config = dict(
    color_jitter=0.2,
    precondition_frequency=10,
    steps=6100,
    epochs=12.7,
    lr_schedule='linear',
    final_lr_fraction=0,
    adamw_weight_decay_other_params=0.05,
)
Rows from block 3, named by matrix and row number. Each number is 128 + 32 x the weight over its row's rms, rounded and kept within 0 to 255. All counts start at 0. After the name is the row's rms in percent of the matrix's.
# c10: first pointwise conv (model.blocks.3.c1.0.weight, 272x272x1x1), inputs 182-271
c10.41 091 [107 145 114 128 118 121 124 111 116  67 111  95 126 127 147 127  76 131 126 140  92 139  85  89 157  77 151 117 150 151 142 103 121 164 111 157 151  73 157 114 127 151 114 126 115 105 139 112 135 149 165  91 143 134 123 135 155 127 146  91  97 210 127 107 128 124 127  91 121 120 170 169  52 164 138 128 129 120 180 149 159 162 154 203  81 128 168  98 120  89]
c10.42 083 [121 120  97  85 104 125 115 168 120 129  77 124 104 100 112 108 154  88 161 164 160  85  73 144 133 169 138  62  95 157 152  96 160 102 110 159 162 136 194 129 162 155 186 132 166 212  89 179 173 130 140 117 192  70 141 115 164 176 176 110  44 114 126 114 160 157 125 127 126 100 163 181 129 162 134 158  71 157 125 156 162  83 111 121 182 184  89  74 124 133]
c10.43 097 [148 113 182  83  60  74 169 181 162 130 112 124 158  80 131  96  75  83 136 117 137 165 168 127 175  90 218 117 149 168 120 132 103 166 141 123  75 145  91 158 174 106 149 110 137 133 121  96 133 157 106 120 152 160 130 100 126  89  71 147 145 144 127  89 135  76 142 167 104 138  89 135 146 148  81 201  94  97 114 212 111  87 161  85 137 148 120 109 139 124]
c10.44 080 [124 162 114 107 132 163 166 110 136 187 131 114 126 132 173 152 128 132 141  94 114 118 121 105 120 149 155 168 159 180  66 172 118  87 130 202 178 153 145 138 106 147 101  80 103  76 106  87 126  99  98 159  95  89  82 165 164 113 128 103 195 117 168 121 128 172 134 192 117 194 170 165 163 105 169 126 115 116  81 160  88 116 124  84 100 131 225 126 116 130]
c10.45 089 [ 96 112 114 166  54 134 114 137  47 130 153  94  70 112 126 145 161 141 118 119 147 137 164 205 118 150 133 112 147  87  85 128  94 123 116 116 181 181 141 133 126 193 154 121 141 143 102 108 128 169 164 185 135 133 169 152 116 138 130 165 163 163 154 132 142 145 129  90 103 126 131 146 103 115  98 142 153 177 141  92  80 157 165  89 125 104 108 147  88 184]
c10.46 093 [137  87 124 147 134 125 114 197 186 130 106 167 115  99 131 120 127 179 192 193 119 144 138 108 107 203 204 103 144  86 123 144 101  90 146 180 130 141 194 152 161 127 117 110  90  94 152 140  96 158 191 123  91 123 125  98 144 151 103 102 153 190 113 115 148 128 214 125  78  69 202 160 137 140 158 156 118  91 131  89 157 141 153 102 159 135 118 107 103 168]
c10.47 092 [142  73 166 119 119 141  88 128 146 102 147 140 155  80 138 123 109 169 102 104  96 132 143 130 149 162 131 130  79 123 132 124 166 107 164 113 147  98 128 104 132 185 117  66 135 132  88 144  66 161  82  79 140 105 125 106 158 155 128 124 111 125 101 154 133 116 126 136 156 118 100 144 137 147 103 178 105 138 137 149 131 167 145 109 109 116 159  72 104 170]
c10.48 094 [124 121 163 129 109 174 145 126 102 117 169 136  44  68  96 104 116 142 178 129 157 158 123 122 159 136 116 115 132 180  75 158 120  93 139 132 114 150 124 102 108 136 154  97  81  88 125 175  83 141  69  91 140  57 143 140  78 230 132 118 125 157 103  91 116 175 115 154 190  99 163  97 143 140 107 126 119  92 170 169 152 149 111 162 115 122 111 172 117 147]
c10.49 080 [ 88  75  67 121 125 175 131  75 103 132 146  93 115 129 132 118 147 149 117 151 133  91 125 113 141 140 155 171 124 150 163  95 119 156 156 135 149 134 165 125 120 140 139 100 102  97  61  59 149  61 146 140 129  87 134  79 144 119 143 117 187  78 140 150 142 163 153  89 106 157 136 132 144 141 110 125 152 135  95 114 113 159 176 139 159 120 106 132 211  77]
c10.50 083 [138 150 129 109 129  95 112 142 159 189 121 106 102  81 160  66  99 121 144 123 176 110 140 125 125 158 105 144 151 196 154 149 104 143 112 139 139 143 139 144 102 184 141  87 135 160 127 149  84 149 127 128 134 142 144 130 142 171 128 135 126 139 118  99 141 131 160  88 196 133 119 148 136 109 129  61 153 137 120 122 135 101  92 132  98 135 166 164 133 135]
c10.51 100 [ 93 139 132 171  91 116  87 128 123 105  94 207 114 125  58  92 157 104 147 151 138  98 152  73 167 100 143  62  92  96 159  77 145 152 130 135 122 143 135 161  71 160  66  93 207 185 162 125 114 168 132 108 127 119 156  97 163 127 149 125 144 144 146 164 116  80 132 130 132 150 150  93 116 142 118 121 173 144  92 148  50  64  82 104  87 115 130 139 165 153]
c10.52 090 [162  98 109 163 141 139 143 150 141 153 189 170 132 140 159 129  77 109 102 116 117 153 140 118 109 102 161 146 170 123 102 120 150 127  98  57 132 142 185 122  61 158 164 155 132 124  77  93  49 111 106 119  96 122 148 152 133  89 158  91 159 150 108 157 116 132 202 116 185 148 158  86 149  66 118 113 139  79 100 172 108  93 178  84 112  50 139 125 185 131]
c10.53 092 [177 174 157 178 148 133  72  67 153 125 139  89  82  74 165 150 155 117  81 118 174 126 140 117 124 146 138 205 180  67 126 107 132  94 141 119 188 132  97  79 102 127 189 121  88  93 132 139 153  93 123 158 111  68 103 123 116 138 170 127 133 138 181 116 131  28 186 152  84  94 110  94 146 174 103 149 110 105 145 122 135 139 134 136 148 175 218 121 108  99]
c10.54 083 [121 104 137 119  89 116 131 108  84  85 159 145 126  48 153 130 134 127 114  87 150 118 140 162  82 119 111  94  74  81  91 140 106  67 104 108 160 115 122 145  88 121 116 154  52 128 121 144 128 107 126 119 121 177 149 115 103 122 140 108  94 143 109 148 108 125 145 135 198 134 126 113 179  69 161  90 128  87 113 200 168 119 115 110  50 163  91 167 119 142]
c10.55 088 [124 111  92 131 137 160 112 141  93 149 149 148 142 142  80 165  89 124 137 169 110 154  82  98 116 142  64 119 110  29  98 135 173 115 103 157 118 205 110 141 132 128 116 135  87 112 149  81  68 163 142 157  61 145 112 104 111  79 135 127 104 173 102 173 133  80 116 126 112 137 156 135  91  96 103 127 179 121 143  74 153 165  82  81 141 167  84 140  94 128]
c10.56 091 [131 149 105 142 130 115  89  85 145  61 159 131 135  64 140 122 164 166 117 124 161 145 105 129 144 106  82  92 143 131 121 156 154 130 114 137 127 104 104 164 131 128 135 136 125  95 148  99 189 149  77 114 112 159  86 135 128 124 172  86 135 126 184 129 135 108 124 159 124 187 138 155 133 118 104 150 138 128 188 194 173 107 168 174 134 131  68 115  84 131]
c10.57 097 [ 59 112 127 140 212  99  79 174 160 128  91 149 141 137 107 183  77 122 126 131 171 179 158 117 132 146 119 144 110 105 113  99  76 180 173 114 166 181 146 147 159 106 106 153 106 151 114 102 112 106 157 173 147 149  99 132 140 148 119 159 118 127 138  81 123 124 190 151 127 186 101 148  97 147 136  99 165 121 121  71 132 155 113 215 118 140  95 136 144  98]
c10.58 106 [123 155 142 209 190 107 116  83 140 129 128  71 148  77 167 158 167 120  71 149 122 102 159 131 141 194 103 145 112  74 129 148 106 187 146 108 166 167 123  94 140 168  96 135 157 132 174  79 115 143 169 187 163 145 102 102 125 204 126 152 112 111  80  18 143  87 159 168 171 203  78 186 158 165 189 185 135 129 141 165 143 128  81  95 192 100 128  97 135 161]
c10.59 091 [122 211  98 106  97 129 200 123 129 117 124 167 192  95 203 200 162 154  98 148 154 127 106 155 160 152 107  71 148 113 135 113 105  89 134 143 114 104 144 108 134 125 142 106 104 126 150 170 102 151 106 101 155  92 158 120 148 114 204 160 130 135 115 118 203 124 107  91  95 155  90 120 104 119 129 176 149 138 142  90  72 151 116  96  57 178  73 197  74 152]
c10.60 085 [137 156 146 114 172 113 159 117 150 129 113 127 173  80  94  52 125 130 100  87 185 132 128 173 148 161  93 126 170  95  98 118 146 125 103 141 121 222 143 144 131 204 125 141  97  77 173 116 102 147  89 133 137 207  82 104 134 147 146 175 128 169 141 199 112 134 156 129 122 169 132 122 134 145 134  99 174 132 139 120 121 175 166  77 137 112 104 114  76 158]
c10.61 089 [180  98 132 134 101  87  92 204 139 178 106 152  51 126 143 117  79 169 107 132 117 171 163 181  97 155 105 168  96 125 106 115 109 121 160 139 184 139 112 122 108 152 169 117 151 108 140 187  91 102 134 110 153 116 134 172 109 160 121  96 140 160  69 132  80 138 143 116 141 189 121 174  89 150 155 124  96  92 116 136 118 142 129  93  91  80 120 101 135 144]
c10.62 092 [163 189 138 115 124  85 168 130 139 161 155 139 135 131 172 145 100 103 134 145 117 177 118 123 102  67 101 139 107 165  95 168 108 142 160 153 153 129 214 170 103 177  95 118  37  98 130 160 134  73 128 153 115 136  66 160  98 173 112 156 160 134 129 205 149 119 152 167 150 107 144 133 159 142 132  92 150  63 100 149 133  98 159 162  85 125 124 134 123 159]
c10.63 089 [120 105 135 117  95  91 129 163 181 107 126 120 130 142  58 122  93  96 175 103 129 104 136 165  84 152 127 178 155 135 184 101 122  99 109 158 121 168 125 116  87 178 124  93 120 115 109 138 140 145 138 121 142 115 110 210 175 121 113 108  77 179 126 143  99 130 131  77 104 129 125 106 181 158 125 136 132 118 147 160 116 115 155  75 103 119 118 112 125  88]
c10.64 089 [121 166  97  96 166 125 112 183 120 123 105 183  96 119 125 181  91  85 119 139 135 172 121 136 155  70 222 162  87 202  80 139 119 131 135  84 104  93 103 115 218 115 183 119 108 208 131 155  80 110 185 151 115 145 172 142 148  92 125  86  94 157 101 120 152 162  60 165 120 114 131 105 124 131 160 159 134 179  99 119 115 124  91 105 116  77 159 140  90  93]
c10.65 092 [128 141 111 104 125  81 142 161 131 116  71 118 142 132 146 118 120 151  89 168 162 167 141 110 130  59 147 118 120 132  89 106 123  86 115 138 115 136 147  99 147 117  86 118 181 202 122 131  68 197 161 128 171 117 109  78 139 149 160  63 156 128 135 133 136 217 129 116  99 145 117 114  97 120 119 141 119  80  82 107 123 176 137  97 100 117  77 114 135 122]
c10.66 092 [135 151 147  95 210 158 132 150 153 125 166 193  92 171 130 145  52 175  94 140 156 133 135 144  42 154 162 109 102 160 135 131 100 113 187 151 145 128 142 129  93 103 185 190 127 162 122 117 173  69 200 111 170  85  87 115 104 101 107 153 154 145 164 173 156  75  97 140 118  52 141  96  90 107 140 117 102  93  73 118 129  96 139 104 143 102 128 106 107 131]
c10.67 083 [141  84 151 150 102 180 187  91 138  90 149  94 126  48  99  88 140 122  88 111  95 106 104 129  94 164 166  80  83 126  84 154 136 156 128 135 110 137 132 116 164 153 183  97 197 144  68 145 125 153 135 129  89 113 114  96 138 140 126 155 143 159 147 167 155  99 210 144 186 204 150  80 175 174 101 152 133 166 117 158  90 122 108 146 125 162  86 147 146 102]
c10.68 117 [111 193 101 116  97 126 118 115  89 118 166 103  96 132  97 114 116 139 137 170  68  45 157 163 116 167 129 168 129  89 115  24 139 153  71 146 189 123 147 127 156 103 126 156  83 127 161 151 124  82 151 106 169 155  97 156 152 127  95 119 130  79 140 183 111 136  57 113  81  81 109 143 106  93 119  96 117 161 102  97 107 117 107 145  69  97 145  94  96 109]
c10.69 121 [103 172 107 140 121 110 160 137 140 119 106 127 136 120  86 143 100  95 125 166  90 159  79 161  41  84  72 108 161 129 100  72 168 139  66 184 179 100  77 129  70 136 133 127 152 136  93 159 162 129 117 178  79 140 112 121 104 182 159 118 160 170 135 158  88 147 134 165 127 152  57 106 115 153 155 150 139  47 133 123 103 159 117 180  84 159 154  57 113 105]
c10.70 122 [121 131 177 177 126 101 119 140 170 144 121 144 150 176 134 152 158  80  92 151 143 123 111 128  93 147 102 137  40 157 125 119 161 132 212 117 142 158 132 133 142 132 144 138 147 184 130  91 141 195 174 145 110 118  90  84 163 137 164  77 143 127 110 121  73 127 110 105 133 148 199 174 129 118 122 130 112 145 137  57 145  94 116 136 124 127 162 149 120 157]
c10.71 122 [120 149 128 106  64 104 121 129  64 169  84 154 138 126 156  94  79 198 154 126 100 107 235 134 125 166  85 139 119  71 147 125 102 100 145 156 101  97  94 174 116 114 132 134 123 160 129 200 172 150 131 131 137 118  89 162 123 123 165 138 127 167 186 148 127 142 121 124 137 113 128 181 124 100 113 137 133 144 186 143 127 186 108 156 154 132 152 121  89  86]
c10.72 104 [104 134 198 146 152 110 129 134 133 151 103 129 115 125 159 168  93  79  98 128 163  97 149 138 151 138 160  73 140  90 130 135 104 162 136 181  60 119 157  78 123 180 118 113 171 181 155  84 157  98 120 125 166 137  71  70 172 150 135 113 141 163 102  96  88 155 130 122 150 130 117 121 149 119  98  88 136 176 166 168 171 176 112 119 153 142 178 133 189 125]
c10.73 117 [138 168  90 151 126 123 158  71  86  63 215 150 108 124 138 164 130  96 157  99 112  80  54 134  96 117 105 131 137  97 154 160 123 101 131 133 134 133 130 137 181 123 147  93  86 125 146 155  91 107 131 167 138 164 117 143 133 149 139 101 133 137 146 117 149 115 117  81 139 137 131  98 127 146  98  64 103 156  84 127 172 123 158 165  94  91 172 135 125 120]
c10.74 115 [ 90  93 117 118 164  91 147 192 186 162 143 188 126 106 152 137  98 202 132  85 154 165 125 122 178 126 143 128 157  90 165 137 174 118 201 146  85 115 128  86 203  94 124 122 205 137 128  89 155 166 152 133 166  68 150 147 116 163 126 120 147 182 155  71 163 126 127 135 129 143  86  99 128 224  97 138 130 157  89 129 192 160  59  85  93 116 168 162 128 110]
c10.75 113 [ 96 157 122 148  92  19  92 173 143 123 148 114 156 112 109 117 138 151 132 100  95 132 147 161 108 166 143 169 111 162 140  79 158 151  93 134 104  95 114 146 188 119  29 160  47 144  82 199 168 148 186 147  68 129 125 153 142 115 148 118 119 150 195  51 105 141 143 128 159  91 105 162  74 117 172 112 121  85 103 154 158 164 110 151 117 116 104  95 108 131]
c10.76 114 [190 181 106 106  81  63 144 185 107 155 116 152 108 126 140 135 118 107 128 132 143  96  76 105 132 125 152  74  87 128  99 126  88 110 108 170 189 134 137 120 166 130 108 160 117 156  97 135 165 120  73 157 108 109 123 177 149 160 137 134 159  87 159 156 141 117 143 137 160  98 141 120  91  85 169 132 152 162 195  96 123 215 145 142  87 122 127 186  77 138]